config.toml
image_size = 64
crop_scale_min = 1
hidden_act = "relu"
stem = "single"
widths = [24, 48, 96]
optimizer = "normuon"
nesterov = true
orthogonalizer = "polar_express"
gradient_centralization = true
batch_size = 128
decay_fraction = 0.4
Rows from block 4 of a small CTC image transcriber, named by matrix and row number. Rows with one number belong to one channel. Each number is 128 + 24 x the weight over its row's rms, rounded and kept within 0 to 255. All counts start at 0.
After each channel's rows are labels from the 100 images, of 14976, where the channel reaches its highest value: "lies over" is the class under the peak. Only what is clearly more common there than usual is listed. The data: analogue clock faces.
# convs0: expand 5x5 conv (model.blocks.4.convs.0.weight, 288x48x5x5, each kernel summed), inputs 0-47
# convs1: project pointwise conv (model.blocks.4.convs.1.weight, 48x288x1x1, transposed), outputs 0-47

convs0.275 [152 127 125 112 108 118 146 142 112  76 151  97 127 122 129 162 143 120 130 170 135 131 162  99 121 105 108 113 142 138 135 131 161 143 120  65 139  98 141 146 105  99 101 145 163 139 179  91]
convs1.275 [123 130 162 110  78 154 131 103 179 117 122 114 135  90 184  95 118 140 128 138  93 128  97 122 150 152 172 128 111 160 102 112 110 147 117 141 159 145 157 122 138 137 123 143 132 102 163 150]
lies over: face

convs0.103 [ 68 120 115 120 124 104 136 133  98 100 112 145 143 136 131  92 116  93 146 168  93 144 126 161 153 154 137 133 116 171 128 165 153 139 157 117 143 102 140 113 125  80 139 146 160 150  97 108]
convs1.103 [152 103 163 139 161 129 121 114 186 126 118 161 104 160 109 141 100 128 116  96 150 121 118  89 133 123 140 157 156 106 135 113 159 133 150 152 109  89 105 144 159 160 120  82 149 141 127 159]
lies over: hour hand

convs0.158 [123 155 113 120 192  89 126 148 106 157 132 120  93  89 124 132 124 121 176 156 149 104 123 139 123 133 163 114 115 132 130 162 112 109 153 125 142 111 135 110 146  69 148 121 147 104 131  83]
convs1.158 [ 68 113  90 116 125 171  71 138 129 104  96 140 141 145 129 141 112  93 115 130 116 128 105 149 138 123 145 113 131 126  93  88 142 150 174 137 168 127 124 149 113 145 106 156 143 145 137  98]
lies over: minute hand

convs0.247 [110 152 134  95 108 132 153 138 148  84 107 113 115 126 120 127 160 105 152 112  93 151 146 149 133 125 179 128 111 145  91 156 180 124 179 134 113 115 101 127 139  99 120 100 154  88 149 137]
convs1.247 [159 143 103 128 128 110 104 132 115 149 148 159 140 159 109 130 124 194 124 102 174  88 155 113 118 127  97 119  82 143 152 104 118 120 115 145 140 107  95  93 138  95 116  97 145 141 113 152]
lies over: hour hand

convs0.269 [ 98 161 133 118 130 142 147 108 109 136 137 135 104  96 180 108 103 147  93 124 102 171 135 125 168 139 115  91 120 124 149 109 149 186 158 151 132 106 107 106 165 128 111 155 116  97 120 112]
convs1.269 [150 145 131 117 124 123 160 111 163 108  82  96  99 117 153 138 134 109 167 148 154 151 146 171 113 121 150 182 152  96 134 164  85 139 133 141 122 159 125 129 135 152 162 100 105 112 136 126]
lies over: hour hand

convs0.11 [139 133 117 107 115  86 120 147 177 126 113 123 163 153 134 159 127 139 134 118  98 109 151 102 157 139  92  94 176 109 119 134  98 129 111 175 158 128 113 120 103 122 155 105 115 168 158  96]
convs1.11 [134 127 155 101 109 166 159 115 102 129 124 133  97  91 102  70 133 136 122 121 144 100 157 115 101 171 118 153 139  89 158 136 122 142 124 140  99 155 122 132  81 116 130 164 149  89 140 110]
lies over: hour hand

convs0.85 [121 155 131 146 180  82  99 147 131 103 163 100 118 117 101 165 131 134 140 115 113 143 117 146  86 127  98 175 147 144 134 117 128  99 152 151 113 102 125 119 157  83 112 159 112 111 164 126]
convs1.85 [105  93 141  79 127 138 129 147 131 179 132 126  76 117 114 141 117 115 134 143 130 144 143 123 156 124 165  86  95 140 117 112 143 157 118 115 169 177 148 149 107 110 115 126 133 107 173 155]
lies over: case

convs0.183 [141 176 137 150 157  90 139 147  93 139 123 128 161 117 107 114 117 187 150 151 127 158  88  98 106 148 156 133 160 119 103 100 138 107 146 131 110  91 140 103 122  93 107 111 123 134 122 160]
convs1.183 [ 99  90  98 123 128 154  84 166 127 115  87 157  81 152 108 104 141 125 133 115 133 110 141 131 146 114 101  99 111 156 122 133 174 144 170 126 174 103 118 134 128 141 140 159  99 109 113 126]
lies over: face

convs0.229 [130  92  85 164 166  84 133 146 143 119  81 147 114 111 108 175 122 154 142 166 150 124 133 144 144 134  79 116  95 155 137 145 105  94 151 147 163 109 110 133 118 135 115 134 130 127 136 107]
convs1.229 [156 136 126  83 149 128 140  96 149 115 108 131 111 148 125 133 162 120  76  99 123 111 146 121 115  89 118  79 160 133 116 157 146 165 162 127 157 133 164 146 132 161  82 135 112 142 155 118]
lies over: minute hand

convs0.226 [123 145 158 111 152 141 155 133 124  79 146 111 113 122 128 159 134 187 121 123 116 136 111 130  82 120 110 146 120 174 110 137 121 141 143 206 114 124 108 112 108 111 117  99  92 116 145 115]
convs1.226 [118 111 144 147 128  91 129 174 134 122 127 114 142 123 108 129 110 102 148 134 132 131 213 155 135 114 116 134  98 117 147 114 200 161 104  89 129 124 124 137 128 115 115 115 125 110 105 157]
lies over: minute hand

convs0.17 [152 134  89 129 158  82 109 162  99 113 121 133 126 140 120 146 100 111 161 132 147 131 145 140 117 163 122 134 104 139 146 158 121 123 185 164 126  57 101 119 110 133  84 124 118 138 133 125]
convs1.17 [123  87 149 135 163 120 120 158 162 121  72 145 127 138 146 114 155 141 116 128 187 166 122 145 144  91 118 158 157 143 110  92 150 115 165 136 149 123 134 149 145 173 139 132 106 142 123 131]
lies over: minute hand

convs0.176 [ 94 120 148 136 124 149 131 202 119 112 133 168  99 123 132 122 137 172 121 121  93 137 159  86 106  61 130 103 114 129 110 133 118 122 117 155 158 111 142 122 163 128 153 109 117 124 138 130]
convs1.176 [154 118 148  94 167 139 145 101 107  93 124  93 102 142 122 152 116  88 108 133 113 166 141 123 116 168 145 173 155 147 101 138 131  92 137 136 119  86 154 135 122 105 138 163 143 123 139  83]
lies over: face

convs0.240 [106 186 133 147 103 130 143 126 103 131 109 152 172 119 186 136  78 139 102 108  75 130 122 134 118 133 134 105 111 101 125 129 122 137 125 162 167 126 123 106 148 122 149  89 102 140 152 140]
convs1.240 [161 111 134 113 106 169 170 129 142 153 119 127 105 134 144 122 116 138 161 102 160 121 119 158 164 148 125 136 146 119 130 161 186 152 141 157 143 130 166 163 101 123 147  98 107  86 114 101]
lies over: hour hand

convs0.149 [151 131 120 119  93 164 119 128 119 118 134 157 115 173 142 139 121 130  87 112 103 155 144 180 125 128 126 123 136 113 155 131 115 164 125  70  94  84 152 122 141 124 175  99 125 124 102 159]
convs1.149 [102 158 136 152  79 143 146 131 130 134 119 113  77 111 109 113 138 127 150 121 112 124 107 116 126 176 162 146 143 107 148 138 146 153 128 147 155 138 148  97 155 138 113  81 192 131  92 119]
lies over: hour hand

convs0.197 [140  93 121 116 182 101 159 145 109 122 113 146 121 128 138 111 179 157 105  95 134 134 111 110 144 138 120  93 136 137 130 104 131 127 135  99 198 137 151 138 162  74 104 119 131 124 128 107]
convs1.197 [162 114 141 106 163 138 155  99 113 110 128 140 151 135  89 169 141  89 116 137 115 171  89 139 138 136 145 108  92  93 136 137 110  90 167 152 109  97 172 124 145 154 113 135 157 129 121 126]
lies over: face

convs0.101 [122 109 163 103 143 123 178 180  94 109 119 157 163 108 124 129 119 113 116 136 154 141 153 127 104 137 116 125 119 164 161 129 136  88  93 127 125 114 118 132  84 113 152 118 105  93 179 141]
convs1.101 [142 118 122 175 106 183 131 142 112 110 110 132  96 156 106 132 169 126 130 132 113 134 148 127 144 119  98  76 119 149 144 142 166 143 163 118 132 118  89  90 117 151  99 117 112 120 119  76]
lies over: face

convs0.249 [114  95 129 172 165  76 117 120 122 157 129 143 131 126 108 169 160 157 144 108 151 128 132 149 116 150 140 148 108 129  75  94  97 142 137 138 113  89 135 136 143 114 109 121  92 100 160 156]
convs1.249 [115 187 131 115 124 125  87 140 114 128 152 171 142 119 155 134 153 129 108 106 183 118 140 138 100 125 109  99 127 159 156 128 125 104 153 136 136 165 182 104 150 111 132 131 149 123  97 164]
lies over: hour hand

convs0.33 [137 126 122 162 151 105 139 175  91  77 104 118 134 113 129 118 105 132 126 133 118 111 100 125 125 119 143 149 116 140  98 144 162 128 134 137 115  98 155 116 154 124 187  93  90 173 166 102]
convs1.33 [133 100 162 115 140 136 111  92 122 115  76 127 141 108 138 107 147 125 147 111 108 142 130 127 127 141  96  93  79 139  95 172 152 146 122  79 102 160 123 119 151 127 118  92 107  81 119 109]
lies over: case

convs0.36 [127 138 135 129 138 134 167 103 105 147 139 142 120 131 133 159 133 162 101 146 115  84 142 150 126 153 131  76  87  86 146 190 161 137 165 104 128 108 115 152 132  98 122 108 108 120 116 100]
convs1.36 [132 147 147 126 125 103 132 115 182 135  91 162 149 112 156 143 137 120 137 121 178 109 124  83 114 105 100 103 149 166 133 100 121 115  85 118 151  91 127 142  98 159 142 134 112 101  95 149]
lies over: hour hand; minute hand

convs0.146 [106 144 130 128 171 123 126 129 147 116  96  63 129 112 135 171 116 144 141 156 135 129 117 159 114 126 149 107 114  94 110 152 164 113 152 114 164  87 148 112 129 123  83  92 166 140 123 142]
convs1.146 [114 161 112 138 141 100 134  99 108 162 149 182 145 143 131  81 131 122 159 143 133 147 116  86 117 112 136 173 120 138 115  88  77 135 124 104 121 149 103 125 125 134 143 122 142  91 126 177]
lies over: hour hand

convs0.45 [122 151 162 105 101 137 145  91 131 113 111 127 140  95 120 124 120 177 101 166 137 152 134 147 151 106 105 138  91 166 103 166 126  97  98 137 118 122  89 164 178 120 148 123 112 129 147 107]
convs1.45 [110 126 100 159 100 125 128 112 126  89 130  71  93 110 153 111  92  92 162 136 120 109  93  97 117 118 127  98 159 130 126 141 128 136 185 112 113 159 106 109  98 113 142 143 106 129 117  99]
lies over: hour hand

convs0.43 [117 166 109  83  78 142 140 133  95 107 145 177 144 145 131 179 117 140 101 107  93 147 121 168 147 120 139  99 103 138 111 139 146 134 138 150 130 108 158 103 122 156 109 164 125 111 113 107]
convs1.43 [154 115 122 120 166 160 142 154 139 135  81  94 110 163 115  97 121  90 141 157 122 102 155 125 116 129 136 116 112  87 154 107 123 122 122 105 132 107 105 110  75 107 120 122 100 174 142  91]
lies over: hour hand

convs0.74 [142 105  81 134 162 101 115 127  88 124 125 135 123 122 162 146 128 104 158 138 157 106 124 160 136 146 128 112 112 125 166 175 124 115 130 165 136  82 128 156 126 131 118 109  94 155 135  65]
convs1.74 [126 159 144 135 130 172 143 145 143 129 104 168 128  97 133 128 140 134  96  91 154 129 161 149 131  87 103 106 139 128 104  86 129 142 146 114 102  83 133 156 138 181 136 142  96 145 128 170]
lies over: minute hand

convs0.110 [102 137 123 172 131 110 150 153 143 137 113 126 160 111 139 152  90 166 156 127  94  93 157 159 110 108  97  89 126 147 133 115 136 112 119 167 135 155  94 134 127  78 141 132  96 105 161 119]
convs1.110 [141 102 151 101 134 130 136 105 115 165 121 122  51 143 128 160 118  90 127 109 134 140 153 132 105 137 135 165 124 117 110 136 135 134 112 171  89 115 129 141 104 109 166 123 154 140  99  77]
lies over: hour hand

convs0.89 [120 138 127 151 127  98 136 168 140  96 138 135 131 111 122 134 135 128 123 112 102 134 142 142 112 135 101 145  93 143  86 125 127 151 153 139 105  95 158 139  95 102 199 110  77 166 167 117]
convs1.89 [106 139 139 132 194 131 115  72 132 151 114 124 130 143 142 154 130 168 133 134 162 153 119 156 154 126 113 150 160 154 125 142 184 135 133 130 117 148 105 125 191 123 125 143 145 120  97 127]
lies over: case